Weights of a small model that answers yes/no questions on an image's attributes: fusion encoder activation relu, batches of 384.
Rows from block 3 of the image encoder, named by matrix and row number. Each number is 128 + 32 x the weight over its row's rms, rounded and kept within 0 to 255. All counts start at 0. Numbers have three digits each.
# pw2: token mixer project (encoder.blocks.3.mixer.pw2.weight, 96x192), inputs 144-191
pw2.0:112159115092109125116100128119101118176130109099126126119166151164133177183100163181106178134087113108220191133200131128168090118106130156145099
pw2.1:105118146137163123079096145116134163190116127105129104116154137091137119162123087158095119137126100067158130189182124077158112124107128102171129
pw2.2:141183074120117184126116104140118108076129152161135164134096120081093164036124151118101163132135155108122168111168157162142118112110133126105122
pw2.3:119140125099146109117146119109126126150114144125100147116150164128157136076108116074147170147152030108128142140120090131096127150047149148116179
pw2.4:133146074171082127121150046108137108118163072114152151146120151182147101099133093125097146113089160164183064180183161119160126167141118125115125
pw2.5:129108106121078126166112234102150165092108119100156111145108145173133174144151132149189130116147130147100157142078145160150129114124135101108158
pw2.6:159178118133108193135112121126132107117117094096108176108091135096134160129124115134176058145120165112109088134130124074095142132108091130055169
pw2.7:151147163154108096123161180145115106161123167108125063137145127142093118169110155128189154123140082138142140082110155122121157110139133131104131
pw2.8:163123128110086177112154182124108136114119120087175125153120152135122092121147169160170139119155100129153102155107118130107136145120115118146159
pw2.9:118117088198103125169148178110126141149078128158100099102149129146134148188173129105087154119118133164135096167147112100072110119111113152137127
pw2.10:130194112161151132120153184157122126075117129123107103124131141144112082149117155120102145118164081128169175109057135159148126139079114124107118
pw2.11:146191099044115143123127222124134101089131092058135119151138115173114154172136198093105150127172133141116108094124127104112135152127124140136107
pw2.12:119111118166138165111122104092138129094142135074115156080118122090114113171148117112156072096010173129082133112086136104127143117111154098107118
pw2.13:157158120147113162155148147122119092127108135107134065104122109128155112159112164135117200100127121200131129138119145118114123138159131144070143
pw2.14:099133105108144119161144157151123146188145128173122090101143116129114123161085082114150120135128083137129178131187134181089142124117117155122121
pw2.15:168151102135138103095089149164149155121141115127174161141094136083112093106146088117155129115123128182108094115130134136155108139116157099061127
pw2.16:112084145158137156141155070103129130099127171109165102117176124120119104146117216130091170133197154105119070142220170132144098144130115125109083
pw2.17:152111120082077095121127160070146129129162164133121169141117142166145135111125114114161048122139155081125170144147124120121129123099123119098134
pw2.18:100190121195099148159167090104120112149154144149146061111170138171091123201130181140180132136172123121167139159175135119104124165144130111155129
pw2.19:132172091084147111114129083195128130100135145126071094113178131127109200180080204132177111115121226115158114112071140151138134125129132102107152
pw2.20:146067099079091131082104160187158089124148071096118107104113142132116148062117093096163123109165119149095145131102132123153113122113112086144081
pw2.21:164091128136152123162133152108144094121139125101125114146170137084148173111177125116097109106179114147142129141153132188107139145122125102158143
pw2.22:141111150167096170134144161135127158160118141121134137182153114130145067140139114152092108124202124168140101117083113089113122125045100129137070
pw2.23:100110099108089105128144095131132147167139151130167106118147106097146151236171159058126118128084120074127095215126093153058117144173131138115151
pw2.24:121107113161153139131212109123126106106111142139129191065180131115149139115100150129125193123074125112093051049182111119189116129146135124121167
pw2.25:104158150118125201115115120153134125158120166131130102127129086110130140139112140156163127122112148134137062166152126109138125123086101098111104
pw2.26:116141182133153123142110170145127156072116172170120139153115131065148106097093127150222173134054146106123029145134108078091129137078144133080179
pw2.27:087142145156146118140153149115142135079100121124156168133123138176133145171114164081058132097074212128159150154090138081175112130103106149138160
pw2.28:106154178100113103145102040140126133173123104143104131124109147099127146151135139128136095128126111144142172169063121120111154116100160116139107
pw2.29:112175117170196142155124045163091138096136184137169124127163147159124129097163094108090149140145108092132135072129161086132114122105139106145140
pw2.30:143123138133102135098096111120130113131122133139089150120111088140133130180101076155108092122110155151122166104171133111154079115105142085191104
pw2.31:148207155170146125145181120104129113066095162109116141123162135097158156085124195094137125113110178142100155129121128062039150160197139115091163
pw2.32:119087162127133154105122157091132108137136111133161088097119123118160139135172142171147096162092134151123105091151112122133125152126138135193117
pw2.33:098125130087124140124088127173129123107097151155120140141182141112128127113184157155082149125125154135119090128162128116064118129145141120169107
pw2.34:109203164136123143138076141141164148171123103180124162157150109104138152126142137133069088143103104048139130129102140157155138102159127139108110
pw2.35:147043115132103152101123143093146099134137061144119195155164128125136119182213115131078192131133130132147125143137130165146132132119167142074134
pw2.36:134092136145175165105060181070108089126133137125075092110093147112166138080059131103150090121074170163161135181175121134131120119140123147119170
pw2.37:131137099098114096124223091152131120107108131219102121166152101185108120128093103141120202147099120152154192131071088179128134106185145145209106
pw2.38:114165112168142087130080171108132104216124135175131133126152144167154161083065148121098219135160133142098140190062139184122095128131133112171072
pw2.39:146172110101127118149113097136165164158151077118124139131105142189111125181131168135119133122184154148137102142090147157162128103091106139180152
pw2.40:119136075106186128091148107138109165123138094123121151125105127171130137110080086138122181147226113078120108086177111141110136131143118165111160
pw2.41:134201151132130103149102119153133119071149125099095122117163083162152070101136162095094134153137081179108122170136123170135106158134128135173138
pw2.42:130088123141117119170091102141121138102146109121128128127057106147140079113142116125114092137109098073152172096177145087155136110170138120180112
pw2.43:099161135175188094097067180106124144133151137130127104135085139117113152140074196103128152115182117136097141094044115139180119096136091156088136
pw2.44:129119139125125162111108139124130116176114148153118118143144119131118081141088088202144192126127082133094115094127124133100137121161119146144134
pw2.45:139109149197116100162149102117132102076120071123119107155123085118109169039144220112133090138145202109070175160111147093081148122098111124184108
pw2.46:133113123076116138132087136136126118117125152088125127132121155083163130109182067125174156126188135100091121135154117141095127141174116146149114
pw2.47:128225138151155105141111073103129073147095108143190152134077157130131128107166096168104181108092177136040084122070162195193123140131112119146180
pw2.48:167115093106062130121093182134111151118125117095128144144098089108104100144006131122146087130103102085124061136169126081103169118123123144080155
pw2.49:127092071126129104145122083108112125132137135107130103124130139126091148107187105121151141126242122143139119092069144156187129127108129127064093
pw2.50:103183140137158081098099193115134183184123143151136148156107142119143174134119098095097140146116122183154141180144127164147108096137120103116052
pw2.51:126157176151110152129149041169145109111149150130139088149161123107108120154153102132180129127173129164130144110075117096121151123119110168086118
pw2.52:111089151129099129138115100142128140181126093106164144129165125148132145185090114123255125102151046085117133130118118119143141124147135129143130
pw2.53:114108132145135086151097091132106114112092185127132122161092137123119120156112090126139091119106122053161088165122172137056120118146128168121156
pw2.54:107122121138175145110141164144145153141110064126111133105075109130110150171162090107068138119087094201165175143090122138113130129189136110124134
pw2.55:117109104144117145179115140128118122201153119113127196143090138157131183198185109123099126087154174091062114035124116159162079124136119133127142
pw2.56:154096128122182129168147110146119150107108105077143163116199117108083175094089129112199167113126101118121134071178138175147140124143129136155121
pw2.57:138115135099123107144102057142119144138139148139141074089102130161141065124037187178155111135098150100145129130139125091151147104088141126200151
pw2.58:113087166105169072130173119146125097161170139163123105147087136136144135114092125169152038109083134117101150115136101138177154118130150132156115
pw2.59:118160131158171152133131148132132151118128136116104097154119138099137147094142065139148116121168136149140043151163134119147092130169117115147167
pw2.60:085143116112170083144098122153122147117102067144116139097109112123124124128092103103166108154148080128151156149114126143142145144100100125076115
pw2.61:151078154136088115102122100149118146168132103145122129099151110161162168140161170085073067147125116093169181115159123126139130139146121131069098
pw2.62:113179096163124139125172103130119105136124159094096145129105136135132153203186154105123144119130132148175188109168122131028131127136139150142186
pw2.63:132111132140077152139125083138096153086130144107160165135139126146137106150112094120104098148173118153174132103134140118062127149120145141000104
pw2.64:093147120096105125090087077147102125166157150118115118128071142105077095166190105152204090141082083143106118166123161128184128112130114146126112
pw2.65:081149141173186139133164084130108155130150154126119099126118142207144054178105162148121162133135078165115107163108144115091113134167124107171096
pw2.66:137090129069139097132077147106133126149103094099110121124153138198116143114142185084156158125101155092103135108189110080141119115115137133201139
pw2.67:150126115117131115126167150171122118126148143118118078131126136166149126059147135139141085123185186129134162159098133122162147115129117146222143
pw2.68:127139140118097105104158109084133064181124126174101092127090135088087138054147130151107079145124129087110162173090108115119175118107130180146165
pw2.69:126084180114128144126150196127138170135139075143167124071164135136109095115121071149146053104143172115114067115149110089132134160130147128128145
pw2.70:101123131131124038148147129104153131078132173203137167118070137110115103038139094070057164091148149103097133146151147117118177103126119153109072
pw2.71:151093104149162173097083128120154138101151137075147135113122136103111071012106151188160122146122180107144090109064135098101150138096123112160129
pw2.72:134107148107114118124135152100135082157156124151111124133126124120136157105118143109143145120097109137138146105090114106173155130091114139122153
pw2.73:138119092128097220080153023130145098114131093115131144178080099152108083185162118160077134146140169097145173079152092106119114126173122130160072
pw2.74:118070126146159134145149096113143180142116160158094128178130127088150128099191138124162155119096167066119150079127118123160155122108117117142198
pw2.75:151137108171101099149152110086126165148118084135108121095111119118120102149146076110003144126139128162158146172034113175127164116159128084128117
pw2.76:111056188142107096138176148141117108072099131218164147097133125063118120079116111129113095141144160154138087134135114195130123124125155137166174
pw2.77:140168103073170145127138135103142130064157124120142210134149123104125061063097148161156189140093160098102081108114130070148117115192136108084112
pw2.78:110129130090144074134112172145153142152102105116113145075115133116142140113087118161159101135148166118111157086068124110097145146163173110112153
pw2.79:151117127097115154096139160102112153116138135135164137130215115133146232021125152131141137121186122127045093167177132151105099126160115122092087
pw2.80:174107168145150156123083205174112118113107104092127130124171152084133147125156118153142170153107101128162213159127106131108093124193122100151089
pw2.81:135130163080168085092085157119088142138128153173151113136151110095152096205157095152091150161166077172156094116116137095071121128152128147139131
pw2.82:149079157126082206125150129143142129144126181134172105124127120072125173074102107158134110141173070118106099100098121112107119138106113127099099
pw2.83:138061157143146113156066125117148160124116093123178147131113099137114122040054132133041089147086163188132116123176148156210087115086107140132076
pw2.84:119164156103091138106183134129099129129138147111135115123111109126139153193195103125123115106136090173123128111108138194114136131186133118181085
pw2.85:145149158099125074105094115110104074109104138133073124174111136077107142106145140119177085149062119109119166115177129164207131120161155130121111
pw2.86:155062115147103139119123108119116132094145159150104159126150129120105058136148171185165107159139101153138175075106093114093136113096125135102132
pw2.87:134139123101155147135085151116104112105137134124132164122173130131127076148138096097070107130121160113110219106166118205083101145131168140103132
pw2.88:119081134114087075162142111116158166078137079174123135093093147101146156167173127063074095120153136156175063133148123114137137123095123109126138
pw2.89:145153116156132061126164158153131145149144139190089097159074103128104167150127130101121109135041089220163117128100135172116123120136136110111097
pw2.90:128083139073156142129132152159147116157098149111095106112126110138131098170165089127089164131118127168124091150092121156126158155138129115087124
pw2.91:105113108144124193110162108133160147185134130121088146130110159133105089123119125163121125104048197069082134072144125055151130124112157119148130
pw2.92:104064124074159078134128101119115124156137125173129126165087147170147103086117105094086117130055051093140144159165151104145108125139147159127132
pw2.93:109091088148105137118139215119129097083138154101115126142159104153161127139175098115174166128192069122123181092126148135152151147072127110140129
pw2.94:138173137111113143137206120118124132129091151110144148150104115166146149086100088107065074159093092114099118107154125118135117124124102130131149
pw2.95:149205109180100134108172051146099109067137133064159103148143138097139089141089121106150148123101158117115100127048089117152157112121132113097152